Rows from block 7 of a small multi-label image tagger, named by matrix and row number. Rows with one number belong to one neuron. Each number is 128 + 24 x the weight over its row's rms, rounded and kept within 0 to 255. All counts start at 0. Numbers have three digits each.
After each neuron's rows are labels from the 100 images, of 14976, where the neuron reaches its largest size: "responds to" is what is common among them. Only what is clearly more common there than usual is listed. The data: histories of elementary cellular automata, time running down.
# gate: MLP gate (model.blocks.7.mlp.gate.weight, 1024x384), inputs 0-95
# fc1: MLP up (model.blocks.7.mlp.fc1.weight, 1024x384), inputs 0-95
# fc2: MLP down (model.blocks.7.mlp.fc2.weight, 384x1024, transposed), outputs 0-95

gate.223:202136124111125155129116152085124154148083080123124156152140131144128117141145119105148142133121121129105153106141128125175117114069094127115121156164083079087089133149128164116126135131158143105107132140095113113126132122094120147148160131177135137134096162136096090114129140134117115084
fc1.223:141112095151109110106129111117105140134158151145123164129168116138092106140175154157102139144104099125073118138119110113134131145112128129133117117123171123130132102159149171133153105156141076081109139183113102105083132097120108152068125130115118128150122162141128114100142141160150097187
fc2.223:100094105151125151154153118165125129160124116104136121147107137094111159169126090128122112184107093135159109098151093142145118095092124131140129103118165141156124115124166145125181112119090072144124106124143133148115147147125098089120092114116132098067097106144090136152101114061119153091
responds to: 001 turns on

gate.392:191098170118118117115134131153140148121122158132153145161113151151088133111073137108124131139164157107133122118100125137123153152134131124082155097127121115116148157139098128122110176130162089092109204130137156199143135113150154118134139122117159085098124147105143139158137152165145141120
fc1.392:079143112125155151115133145120110088159151097168137081113136115109185087119178157138154115143071096136138137116107126100121101092147104137162128108094124188109131135095130125141137098136074197111128061152151129057136102120098087143129109163125117139158193121139046128123129091097117141134
fc2.392:145152153133128115104103136095103107169165142177113154097111116109122152150141094184136102132144118126085132091171114132134144161152122170135077149140062157070170093103150125138098135109126148139121142115104134111081119160143126177125140139132144101104116129091129158103109121134115130181
responds to: 001 turns on; large cells

gate.757:138155124125109126165104127148099117102113122146121094105128128152128098112152149088103089123076123139150122125109174113090122124088073101160128136123158132176116126115095136104136132143155120146136134156093130134154123136112131102106159131106122132144117120119126128103150152121117125119
fc1.757:129124146128163162097136116076129119171142105106116128163137115109158107146153126117133134100143147138069120135179146185151140156122109146089125157135154097121142166122176130114142119113115150118115118133117151119110114141138137132136083142135139116121114126159126100129140088124159125157
fc2.757:155128130135122115137095143110144102135106117123130123132116125090112109139149124128094115155200134100115150109130104109092108139120123125121136157130096137154138136112140132121110111128171126106140124105107134131112120090111148135134116122122109141141081091114121086135097125134139116101
responds to: 111 turns on

gate.277:155155122127123131134117131118122132107150133128167117140169112127102125110144133082126080170173114098141139140096089120141181111177172084134116112136104150120101099139131137111148099150088128157118157125097138121102155130086123141152146141107144126136129145109138139130105137102171121168
fc1.277:155129126118098119123149126082124126131151115135137092170137130081121125157137114124137097129082152118163083114149105128115125123185154106135121113126150148139121076104091104139143120132099199145114160117150176137180157092140077123142140138095099155119162144111139102172096111119136119132
fc2.277:190103145123190103138145117163129150125144108147131135103158131113156065145160127167083147150145152107122105131137128124094102096146115161106117130157149159111152178107168168057154146123175070107106144115149132135103130091104123151117127141117102137150105138114108129107157154088143093166
responds to: 101 turns on; 000 turns on

gate.732:111143094129191124130145133143151142124107145133113112135149133151094145145144146103139150065143112070100113160120118114155137137138124095125164146096146142143107122112129159092109135131136141142111146136164175147110086132120097175166129153120142154116110113158129132128152114086151159159
fc1.732:128134097099164108109135134131124127092099133117113157145176125070123169085090102124123139098169120073123134186096126125128153128130142134163168106116164150147157158140138160064117161149130119135114130144153133135123083124120138153139134132113112140104140125114126122134135121112155109133
fc2.732:100123122147117125174129146098166126141140075117119128115118126131162050119127104156088152146153123140141175136127165156139106212056165144157111148119096132122123105123146088164103093132150139141175133161148083112114128144113173117118179131102081143138134163110148130122141126118156072158
responds to: 111 turns on; dense start

gate.640:121109147119177090118125144122152135129143119127127099077140097148128155120115115134151149159150147099096114140126089094115138177175099127104145112080096107139119130111079131120070114156098121091096145165102122165153155170113143120154138148181083097120159135136160113132119154156120136146
fc1.640:066107123147124114131127123145163115106113107127083142132187185136112172116141097141131123123134152111100147114116119115138113117135141089153121103109116116169110106135132158112066096154135165139132102178138141119138155098138107133137127122159141142104065126057116192124150152158119160057
fc2.640:101162145126128160148139077090130129170111130114163144126099115119116135135159171116140113107137119152199168124141102089111104148156171118123120118111147153162139112165144145136140129126161132113146132137121121153119105144136154118129170125134120110103109143160092130165146167140110157101
responds to: sparse start; 111 turns on; 000 turns on; large cells

gate.160:114151086116051139156134121153136110158161156176123141142101127110121119150116107106121132149127111131105138079102177128133123126132128190154125111093152139138097142116115119133101132190101147162166118116108141113107157142101154125145081113121106144116127192123155122090134118161084126130
fc1.160:127130086113097130112164128145079095144162143149119105140112117101141136147118115122125126114125153127131116134104137109096145152108134140148114109082141157159095124128091139105098155160095180130187112112120158110110099168099153143131123128134102142095154148137137116111121146136099120121
fc2.160:121115088121125160129137151165112112089170110129132126131125124160148125148181150154170100141145108090153110128156103136150118132153090119112195134135134113140126134129120162132124149112111128142069120122112090105105098121104142151150126157114130078132144141140158145110122136140117132118
responds to: 100 turns on; large cells

gate.268:155123098106165143125153127109149084135098155095121075115116141137081100153132145130155168144116124163121130107140125125149126096125178110100142093144160145117155132133122125107120127132085106110158119153128151116167109111148121104192123165109108162095095118077138175117134118161132137138
fc1.268:104113148153133102108124102129144149170160094136156126122110111111145126059131134145145109091147141119130125140102142125123157147138138142148107180075103150145158153110188143129115137142147122134098156129143172128106149143120147144096117156138116141143145134172153114159101109144139100094
fc2.268:121102123086153182131122159123168121158100161127148153161123116150154099098140138136166141129127122128132094144131085145109154113164127148140097159119135110106139120122118133137147121121077107148143156170134110157092094116135097142102142165135161177117118129103131128113124110109148145071
responds to: 110 turns on; 100 turns on; large cells

gate.680:138147112122161149113136108116088159197120137084098144142121133117134096105146087162126160123155150122135113103176161152096172157156159111142138135145122085110082092145142153155132137114162154086110141181112134098129166105136097129109140136126191104119115141141137113159147145171117093180
fc1.680:091126112124141116123128102214124132110172160153152077138108143125172129137127133138137147131139148122157100123149115143099148150110085130175110122142142085164105119165127120121117130107106130130119108147083123114141157135118119150099111075139140087061103132109146110148156109104097117118
fc2.680:168149112119130110117126110129119140158107131102115150136118125157133121105177108066154090126086121131138155157108126115183148149131136191126130153158171121116110114116137118096126132122078087126158101147113133123107146145101098088167149112133159123148094132131144107115148112094113110139
responds to: 011 turns on; 001 turns on

gate.47:128113118144139107092148178122080106132141134086147116155108109131127155150161109111169069118131155097105138137124154121086118147130162156089176112128109141160104103158143163096125122149134113143096155152156131124149127120117121130153114119099153107113124114112087145112117098127136081131
fc1.47:145161095102121099128118144143114147138125103077153146166096129112116112085146107151113140147102107104086119120089106147112127114140203118081121133110100172109114097147160199116114129099144113104134133135115103099126128092135148135090131157127115119135122109123106123148139127144119087119
fc2.47:144118123105153165109160126161136139109108081130140126078117123106177141175118130099105099111127138122137118178115107112097117110126137099139092128150159199137127119140128083175143118131133112122100151149112125115171138146137091134120134108153136178152105145149155149134077125166173117167
responds to: 001 turns on; large cells

gate.271:138173179134113140153154157101148092148114140152079094077137143127151160109177177122136099117173146114130150134152166180136123122123154109153129137117137113141095124125114120113135153149118120105139111069138147149130128114110115144101166108127084143127125141143134127116134077108115151153
fc1.271:115131125106133145161113120135146117133144101103151146172147093102105092134137080104176110126090128122132126123150094079095138154185143119155129115130108147151168148109131109190121158144129109131152159139123128128107144122107102123117112157119158149116123101140116144105133136132170150130
fc2.271:121083099112177120117094165165097135107121121164109097127074129121124130105131117131140149145120137125141127122121160122113110123109144115122125097162116148128105114127085107140112130093131155129121160113166144096157150132134148085126128078146183091126141132119110103113109071135120121126
responds to: 001 turns on; 011 turns on; 111 turns on

gate.26:114162157115116159126126107127107169118126151140183091141063143100168115115109174130131136071159126171125138164114095108119145160102066138147122120134135127093099123130142100140111134128126155126131132073113150139116134135159158150126131132139130075151132139177099129106127146134141152162
fc1.26:111165124117127069092114132098174113129107121120098136135178126146120130154148132123155115155118125156140126095110160146113133150135131127138146156108117154161139132117115187133117083153148154120098109169089163149097094144139123107124123126117148110157119144126139148117139124120093150103
fc2.26:143137166103107133144129067134068114194162108117122150127051119157104163160107145097162114124175176092123149149137112128129161109104164144102138118127153140092139148105112108136103115112086148125085150119140138130095122111118157108145130105122066136131168130111088150156149111103158102137
responds to: 000 turns on

gate.738:094115126160089134130105151144107102134130143132145154114155120130149110127147108131093141143131138155114110131123112116139099156155151137087100111093112144162107162125119169130153099138139159118148098103131148167138141095092151100137090127093140086087126149115142089131121151147089132098
fc1.738:128109116129152091135169081093140165117136167063135112117128099164119073164133111162121098123177116115116150141103105149126089144096076136164137149133125110103109158106169110126132134107116166167097138124134090092101117152126069147112170138105115107133103100131172142070144103198189101146
fc2.738:123091107104118092141105111140137113179118128158147104131171147141128112108169130155172108161147145137153120124134116110119151150098145146161132133112121124105110126159083118090108142103087114140132158109147067152142134131109144178127081088141140129103113090132107143083113119183136136105
responds to: large cells

gate.251:100111155145140130138140106153075121069133154122100100101124131176133151125098127114112107104142155128079179170130088135123101099141111157125133155117173116161116129136148127112109125124155145122154132162128113119138116136133166107105123136112135130156106129101092133120139166147132156166
fc1.251:127134148120142105097145103120116135109125121127116131117137142148148114149151106114119155116118142116097148160129115130127086086129117162116109139133153115171163085134122137114121128120106156129142125161080145126123129109147141099105140120113143135157060139093123132086105114145178168125
fc2.251:145109108110160178153148144168183112112146113124152146097131119095108177094095152160130137123101129169128071089117148113170149135104128128100109180136141121060141132103138114163124144132129132119112137114134101141103102165119141131157170133155062114117102097114114112127089135071119167138
responds to: 000 turns on

gate.629:127164110106121108123077117129153147126126108179140133113134118051115099099138087133084142118151147153132152179124117130129137125155146147132112124133130104113136135108102106089079132112128103101112099130109141131134172094152170174114121093079108134145108143107103152119162155137087157114
fc1.629:136137135093133116129071162078139072092141132111122134152119132154154155137144172086093181178137137129117130131149113092120144162134104166138132114060132145132146135140181151130167132123134119130114163136116118141150127151140139087105109146101135115128113145133128121152113127117140150120
fc2.629:123105131139119115151146182111105130141131139124088146087109123179121089129155154072106096092164114120092137183133122132105105138155121172153168152113135102109111108125136115138138136114137164146158110155096119120151132123118124129154148115107093119126133119116127145083142178123136140113
responds to: 101 turns on; 001 turns on; 110 turns on

gate.395:118110119135179133160081096112164108130133120119125134085137122170151126103162163162117127141144156142083166128099119121142122144156138177117150145138151117121109119152135116133144146168146098108122119110100135133115117139094134134120112123123082125105089123142146142134105113144138114101
fc1.395:105082122144156114148119123124139144104138117101141135109173142172139133100117143140112115168114142157111172140166121129120150158111159145109167123129160163127109137160124110168130132142172119125147113141122133145096115164129153109098056125098117115127106128113161143156163108148146127097
fc2.395:124133137131108144107093105128121120119166072154153091112183136142121168151116146084182139159143132145156127086117138124127138139095129101151117150138163172166183155140167141086125153091142147151130106160156101112146094124108128131126134145099140139119125151105158177138115120115111109116
responds to: sparse start; large cells

gate.580:132126133120120139120130157169141108141127128107120118080146130171127158101086138159114118110113095104119082177173113110110168115088145158141160135104112133099092104141095115135082089165123102091167138091140138121141141147133137132128153113113124157206135085118134126153146126110100150101
fc1.580:125149144115161141093138093115142114092111114132161139163100152109121110118141156159161138138130166148141147092122168138114116096114117112151128139144151092169156142119125170170128121068148156110100139121130123135139081123145133145125117149118152088081097121156106145116147135137177102122
fc2.580:135118115103095120131094127169132144138092086091084138110138130119152171184098114103162080124108136105148105128159131136129139200100143158134126121135154112104151153144119152149142110121113160126106136109120123128149121139112146122156087172111165149163143145110157126098127141110133156141
responds to: 101 turns on

gate.507:122111134123129102129090121107107114135157127129145067150129096084171104158160119160182116120099123145158148115120126085102141172136086099112111132156126157091079116111123093128110109112083139150112167159148123141110118144085135124141091128162190094151178118124127169107145166124094151184
fc1.507:149129124093170107150143130135158131150101123120174138141162118124108121121081119170117136037123158124140117132123142137126111164143121119161092139131132114144083113120101163150163099150078101121115133133147107158170107113144106145128114118122109116124148059076128171145117136110095148113
fc2.507:138109141110137113167117130076114151126099101138121154078184142119122117149118093103089161172150113121148129127153153177097115130099132084139132114111129179136115140144110082124137074162160143102151123108110135135180169110077140106134125127111145140111110117129120157110157125134151175090
responds to: sparse start

gate.318:117094109121124125118141107107112092121146166111133149160128159103131137119165133117129138134131120168126151122110119143130078100108141106142126175147099091142145116145114130131138099156165119116134154137142141106143183114129129118090103131085172094115099163139092152084096179106098124114
fc1.318:151111103118125130147110121136134130070149118124166152096141133119097145119143115121135058169114140147124143118140140136105117148100104121115127143133109118130138100133098123142133135158123103174144133172145127125110146100168126171096107134109115127130134093154141166071118157133123135088
fc2.318:071105147133135105150132192160156143116154121077126117146134129134121111136130131164135140126138098133105123130101129125136116133144125179128074110129119125117130162152141150112166147173116153133148129133099120130095119151153103122153137155137118105075135082163155145129145150129095153155
responds to: 111 turns on

gate.610:116108139080123131109149156068120152108138133118141083171154116093107110116158140147153098128165084142124142143158117158140149074141148133140134140088170103131127164104129082114150106106120163179122143154125125105141117117097121128113089144146141122134105128130129059078108104111157107127
fc1.610:156105188109112118139115160163179123126167113126116119108120108143121115140150142133160172160115111123127133150177131093111121136123098125132113094153169121159083108109126105128127167144087144101154092125114111159144124163100147109134116137106096126158134110131081133145152120130139134129
fc2.610:120166130128123147134165123109126118092111155137140141128131151133164108134157137099134134159092126111131132107148082151138157106119138143101121161149119146153168111158146088083081151129187133144146155122102152142123105136174145131096105163129117146126125160157160158121140167147179110114
responds to: large cells

gate.702:177133108153160081160180129161155100134134137105120128142123109095081141125093113150119129089149086135147119098100132114115146136128118114137128148135121152125128118096129106135177169143103135153133096112166098128120139121109110148128111124118128143116117148128121118140094117108173073144
fc1.702:121146099112120151140134129163116167086076105097143117084138117148119132127134132133112119119138125146107111094110169103135121150130101187137161117080162060122145171152160134141145126082111122138127161122141164100164089118139157138126129091088106095098150123095197131132136114091108122188
fc2.702:171129134105111141142132162058092123152144156122120137171116155099147117100143136145102130153154142097093119154118108091083109113143145133128092133129116104161088140127135158135136144114073121126136126154106140120142154126079154131136135165124134166102127133155167069158122152132140094127
responds to: 010 turns on

gate.184:100117141160154125150123120166129075071110110121150107127112155178136113185098127172129099101112116147120151171151172133090152157161138130106121130121164134069160105153132194137124098160119156136162142146106147147165108132116163183185129179103114134136145114126124192126109143140131109124
fc1.184:070125151095112113126121122130121145139109153141103142179134091124154149127142130124113118146148114149092092122134121132092133173140174169107140141111183138153085134145134198129157120101145120133115155119091108127166119130105141091207139167093133130094093098148139164141117147076166146122
fc2.184:147129096123141144115127111192116114129124142147153156099076133174162160104082110161111120175099125129144098137120150126131120126112138123107103172126165105137104079131154158170129154122103109130121135084133109159124131130116161164099174130133137151120122122076112118176124101150092149183
responds to: 000 turns on; large cells

gate.445:135099099119132123073158125135151145118154163120134100151166152151137095143135117115131098103080081120142133190170119141106142128112108148149122110118133164144134140183160156089127126136140081151138165213148119130117163147115138100122159154125064164140133122126129159114127144114110131121
fc1.445:119116094133097129130106124108095141131098150121141131137168124156110136115155127097087150107141105114135147146135162151150163111147122109110091158138132136162114134102108160092110127120148128104137150196158094151085149177154109066110107131125115147113158162134161146121164147079148136110
fc2.445:118138162131139126104146157150154110128127166134154121163132137145125094160106128140110138109089119142166156159143098113161102132061158142128091120142097117120162100117161115117140139097163137145115136134149148118072126126136141115117112111146149131109135138136109140094129114109115133106
responds to: sparse start

gate.231:127166134131119135161095119157152104173150131147110119117133114141122144103164130103115127118147112141147120128132143111152115156147108092124106136143138154082142106127140101135124125161140131120168146151138099153160128163160116128101164129117122144120072141140158123098161106129117136125
fc1.231:133099116151131102106100129091081105102114143107155163118117099115100099165169126146134125119137122131143141144152097144093142109132125143160107130123103107160119123124136125114145116084122115110077125161143152151128119119088119134125107160171107118129152126099085131151110095133124106142
fc2.231:154153127088135136155145076144120122118130109121099141153121148109128100148139139194136130081184126122097169163148117120122105130148128126117160108117081131123175132099138150146136125082119136166128144146111127121143149174126120127087146139142139135032184136127161154086087180166093151118
responds to: large cells

gate.747:105113154153116082146119143148098099150131155129159134154126128167153124151116167158151152124134110074180160143097126126073170123137177126106159132153137157159112137150110123122198123149096153125170135099106105148115148076133135117068128146101142148112132095150112135104130145124097141133
fc1.747:144097140107148145105137086124092104119125129106130132087167147153119173099140154124112079137102110164177168138087132119101121138124079098130126146151124126112122130187125151108123108098115156114128130149093132137091086143119133068105140142123128121132127118149149091147102093134106134069
fc2.747:100099125122124105159126116114130141134152157161121113126101126119141164179137116102124150118167125117144125139102125119095128116114124077112128128135103130125117175137121085106116111092115128128147127112188093092154141119115165139080171114163096119112136120149136120141115133142099130126
responds to: 111 turns on; 000 turns on; sparse start

gate.729:097099111109144099141136099158109098123123080167156083154120152147148099171157135139158141111167084151129120152154093101095133140122126142121101123134151162125109090113143134110121109161132164153128107106151108143124154101128095180137141085144096145092151099096112125123120121105148157046
fc1.729:191178139088118138135114159129145088117160137157120120115101115126105174120164133116087142145125160141107121133118187113146143112095134141135129142147120132103164156163104119135113126126115168098119136130129189140120142145112133102147127134097109113159179147161146138114137162163120120145
fc2.729:114151146161158151145100105166122135153137117134174124097142149109137159167101134101097107139150123142134110098140112113113116138106120098115159127123119119112127142145131178142115110157126161125133118125145136127152162124126144095149130104143110151117123116166186116112144104187147150111
responds to: 111 turns on; dense start

gate.7:146149137115110130133163125157128094116144101173141116106135127103117125109117123119070124159110133143134123120141101136114093097093127116104117155157160152134162104108139093122107167135161155112116078110148103128129129126131113163178094160144137130125155107146131126114165090139130128130
fc1.7:133084135123140154121115082169129133139133148110132131163149091090120154096143157139163130151117148110101145135121122162109098116094106156108118106118149130137142118126110104157125073139118114080107134149103169145076146138108085079128134166140150135159121109124125136147122152144143093149
fc2.7:105149129133135166138102151159094128116120159088150119077085148108100110165150122138122082129132139116114126121121136115073151134139078141143129094151073142138134140158158132138153143116134140118096133167120129140124110111102160112115163108123070129111086134140132151134124144150094121111
responds to: 001 turns on

gate.491:107149129100155091118144124147108118135136105133156150181141097100119099148168101062124107093121103117116178107135149142129120084134152151153108151119140109183145125144126120153158147107108135108101106134113150156092129140110135161147135114152150092131120152154112135137127131154187093147
fc1.491:157131110129131116112114152153144160143135131150111116123154148091121162158143168114143062147136112076148155101144129148157139119121131129148131114101145137152140158128151106152135116174114116099107118124154112131127143137136093133150107144114141082150116174117119108125138143082171121080
fc2.491:151123113145119102112140127145153140167128105155132096170161156128145107168150099161120120143112136110116170129153137128124117145133138143122108149130105131157115157093168146135153108152094124136151095091154075147133119090116128117106140123107150109162115134118137107116155116063128101168
responds to: 000 turns on

gate.466:136125137112179150130119143099140115107161121156143165136106113143123133123122116098103146079160171164069117106152168121070107144133143127144128124092151117110136119133104112120139119112144112130161092111104072141155137070155166137160127157120122154143128127128113109118159106163118182103
fc1.466:126129146138087124134130106120118105133086150112145099135143123147107148094075097134157116183109108112147103130098155137153141124143156134123138145131123117108150128140138154134113113128098171140072161113161139113115138182139097071116151174155128142169140117104094144139127143119159064170
fc2.466:138131100109147112114136111123144106159110060142098135088118112169103107141144095122130171109158137072112113099105129116160102123165151148121099141096155132105126115102116140149122130109158102118114106136097131141124148108127097152168121117104112107103093142124111109172129147127088137162
responds to: 110 turns on; 100 turns on

gate.756:111141097110129161155094155081109128107093108128121103125112144109154176098111078153142129127131112116110159123031139134118159113165137157146134153143088156099149092122107155132144112129163106146114162125097139145107094145083124122123127109162141109124124135155136183139188138117113149111
fc1.756:167127153123130117103117122113119145134178132142123156097119076126117135163127127157114147153116148089125092119195122124118138082103115144139118095169155136135106128107128108107104145130114124111107115126119072144094154112135127134084158079135143119126118130110131125099089124132106157129
fc2.756:145163142123130110107150152095093172130149170130131113190099100101101135134190134131116133124117096149094133132106124117155120155129127130132122129158137133122148116157156110147119158133126098144127127134118153150135097104077123098112106145139152115097121124125130104107142102155130139135
responds to: 101 turns on; 100 turns on; 001 turns on; rule: rule 50

gate.329:120132133124130066113140136122107104121121112105101150154150130108134119120087158130100095109110138100089119121121239125104097092115155106122099138132151124131100149136115118141098112124155117123123149134146075164121165095151112129121149122143098116142124116128119129080137130154104107097
fc1.329:166116127117133156127137113146104138111131176137116153160123143103152156147157117123102117128133142113145150144107082119113146154153065130108123101134087170140095094121110080105145121168124141128131139149137135094161128150154110108105134146102134150116128122118121103171099140121134137099
fc2.329:152141116138124092143073112150127144108123149119158140143124120141138113100100126162144104137155161138129141082197147122124137101137153069141145126071178128157098152107143109141121141137137093113174174117159138128115136151116144106126133074163126138144101108133142101074126106196121132097
responds to: 111 turns on; 000 turns on

gate.623:123139107144119058131112132086173135114171130094151178123145105110173138121137096125129130110196118158149112116114138143146127140128136136148144114109091139119079173105121104141149166158172164122121129124100100160132131198114132160157116152146125138083107115134129125147131132136118147131
fc1.623:129091155156117127073116120152149091111141157083074172131129112120155161114137120121125145083109126108149100122123118142154127160158111086136101142131140123104114134118101091175136060145139113126102135137145148133137137137120148177135122097085123123115157112104113111117126154122127092169
fc2.623:125139128142116182120172136111174132096148178118098127105123148147119170153178117092127161117101142114140153141118117059164152120094104152148100147111144136121148134138156138091126141123108123130124106136121125131143158177146106154080105116121063167125170130112164147175146104170148168103
responds to: 010 turns on; large cells

gate.238:148165109162118110102152128116128128160106106133175112146143102155159177143135090138146153131095113115107148073146148145131147130167112129093111131123113112137121160138127159130169139122135170135154081111173191133109109115111125117140130147140119154166161123094128149114119143119117154141
fc1.238:141182086164165125160148111123123104171149114125137137178140092121171106143115079123160118139072091136140144102138148119125154126105088120144117151170170120152122161097074135105152183093111175137117092113112161148100134127152158118072132126120127116138155128076088153082127185123152118117
fc2.238:093090147139100124116120150120070150179111120152104145112158135119104174158114172145119112121126133103135120127136098122188131104133122113105129117139131067145141099169152105151095109108143104182098134175112128115112140101146117164137121106144128104101151127103096130108117110120136146130
responds to: 011 turns on; 111 turns on

gate.100:131130158131098089140112122110133104116104120131142160129172142121147112131122132110118117128136138100160164100124107121121109120051127102152138150089070118140101124133131130140151116107135116095113133094106131109116138158086105152159106190145098118080182130134103130142154165104125126100
fc1.100:103110110127134164119117150120098112122123132105115117142071138139126125120157167158144131115123102134123122165142175148098134144178132142150101129179154112088120142130094146138100117142139148127129147106143144140119114118124131123094136093144148127197100133105125136105099080146122117127
fc2.100:153094100109129142112122152140141112145128127121121160117157139108150157162088157119117160137134098114130143137130129094129135118164178120095120159139122163139148139128129123124098167147113126129128107101115105111056147151103093139108098115145118131106119129138117115178123137156117063151
responds to: sparse start

gate.504:089131142136143141136108066081123130113158163117119129134129122128120122128126133156114133131169124151165114127097135146135126126111158120107111103137149144140117137117131142121159116060101152120174115147185135109157110162111116082171109109134151181131132189118133116147142159121110117129
fc1.504:107106153102152149122104087116152131143136159132122120135162125121111098148126120171131128128170118153137116143119115147150092167118143093112112115148109100164133138129121142151141122073106171141168088162162097115167102133096135104136106109117119128110131144126149104104133162127132121134
fc2.504:150108126156097096114130146160151161160158104126178134054078124081129140078111121101117132141130144147151139130136137118154144124143127087124136101080130104104086130086163130097117152130148163135145126148153118115142132110134118117109111118155109139137158167121144123098125110102163075135
responds to: 110 turns on; large cells

gate.635:115124111108129138131130108091146138152160107129123138156113105162122165104154106131136118184104151161113092125144156142159138158113122091138137164104142086109146130105122167116160116156098141119152134105088106131121160107135116186126105101168131103065143107120150153141134157145153133127
fc1.635:151173156188094134120142128178076095071090154164140105140160131118101088120109141122115129100151118084138139131101077112100127084158132143130158136110124151137102148156149119132101151089132169159094122146167147132135118167137138079106120152091112127162144134154145107105122121131083115133
fc2.635:128070106139147061136134126157170153132080141145101132131118142129134111138101118107100091146092139134104145130147112122100121172178112139167115119147146113136116126163175123123157126139171136142113087123114115115176106085088110128177109110142094121108121145125113140118124148173153111134
responds to: 001 turns on; 100 turns on; large cells; sparse start

gate.243:127128134128095145113145135119132129116160106129133136157142094149116150157131111082166133122145151120128112156123155123165096156113120120126084142158130113090129135118124141172089147121156146120137085144151134109094159084144111115107157162115152132119138159091152132107090092134115128129
fc1.243:135098141134137126123140136107153115129097145142128134108113123100123123108142163175131122094086146134175127103133114096126086159121110179123143143126135114144104132135140087117089135084124117126128119097113117111140121148142105122132137125142140116161136142122148170102146154164131117134
fc2.243:125055099152164173119111125103124173107117166100106116134094166097128121158105094164148120129120133131157125113154095135117154157144151108129115174120138108151126117111108175081134126142114137130101129102120055145125120137131093132121095154126053125108112154128127122148097158111152106103
responds to: 100 turns on; 001 turns on; rule: rule 178

gate.620:116071165102120077106119151112122134183126088121142107149110112165143103095123129093086167113153154157126101140134154148090114175140171132121107113116167111073131120144125140135123175121148119155136170065148094052148127149133127118103162079133174109101117134181130101137166142134128138114
fc1.620:132148150116080095123115121122103105138148107127099140130125142146107082138148139111186058122124119116106085117146120120153142133150147145106141129155117170127125103091125063122170125097114159139117106128124168110068106152118139106152131147135104103156128105107115165132163144120141157105
fc2.620:145145206135138215160131153125092122148132117111122164143159129135127163158099111125096136143125140151106125131164144153114106097117096099089096118174120137131136116151085149147121101165109131102123144110120121098095158136162122124131125136148164156143117155113108125156092111091098108138
responds to: 110 turns on; 011 turns on

gate.627:107137119130162106148108136125099103124139107144187130141086089139135133134152111153135118094130140124101161106108099155140100169117127199129141140150144129151120152090105137102146107137129140121128113106144094157132143174136148097126076175104154161096135168152130072111105089084126136144
fc1.627:133129140122141138101083102116114135152155127129112126131124137124147154119049106147170140162159080200149083155153100112144113080103183087150122122148176104095149146126152182079131107121077138136170102148095112092145121099120132153150178145100135162101111096161116132092128154138176144086
fc2.627:130133125123114113111098145142146122115161085131121155146079143138114171136124139131122099128088128139143095154132140092086101167095096145113163109116118143118142142097139115113125168126147112142121143114139126108104143120119093103154109142151118149146084175098139109142118147127097072128
responds to: 110 turns on

gate.291:128121076096110125100117127137141107102097118099146090166194128126149158125149112137081163121143125124147163155105083161115115140115143145119101138132178141148120118150165141086081128106101128133120140135119127121109117137115141087120123101103090117114125141109075119154139136135146131155
fc1.291:125145121101113128162130119120133146098115150107143118114089139156129102138162099065093105092110137106134157123137135100112117132101120101095126103174117128097152147058121121140135154124109167128139123142138142154121131152126152139107112181093098152135115132132101139106154145147078132065
fc2.291:171133164141114144109150125150121121154157174086124147113116118130137140149157166173102112123125072133133154095138116134124104110141142121105177099136117079072128121151118136132137114121143124115131143122128129103131125117116166137097123129151090108111137145125088163058110115077130160144
responds to: 000 turns on; 001 turns on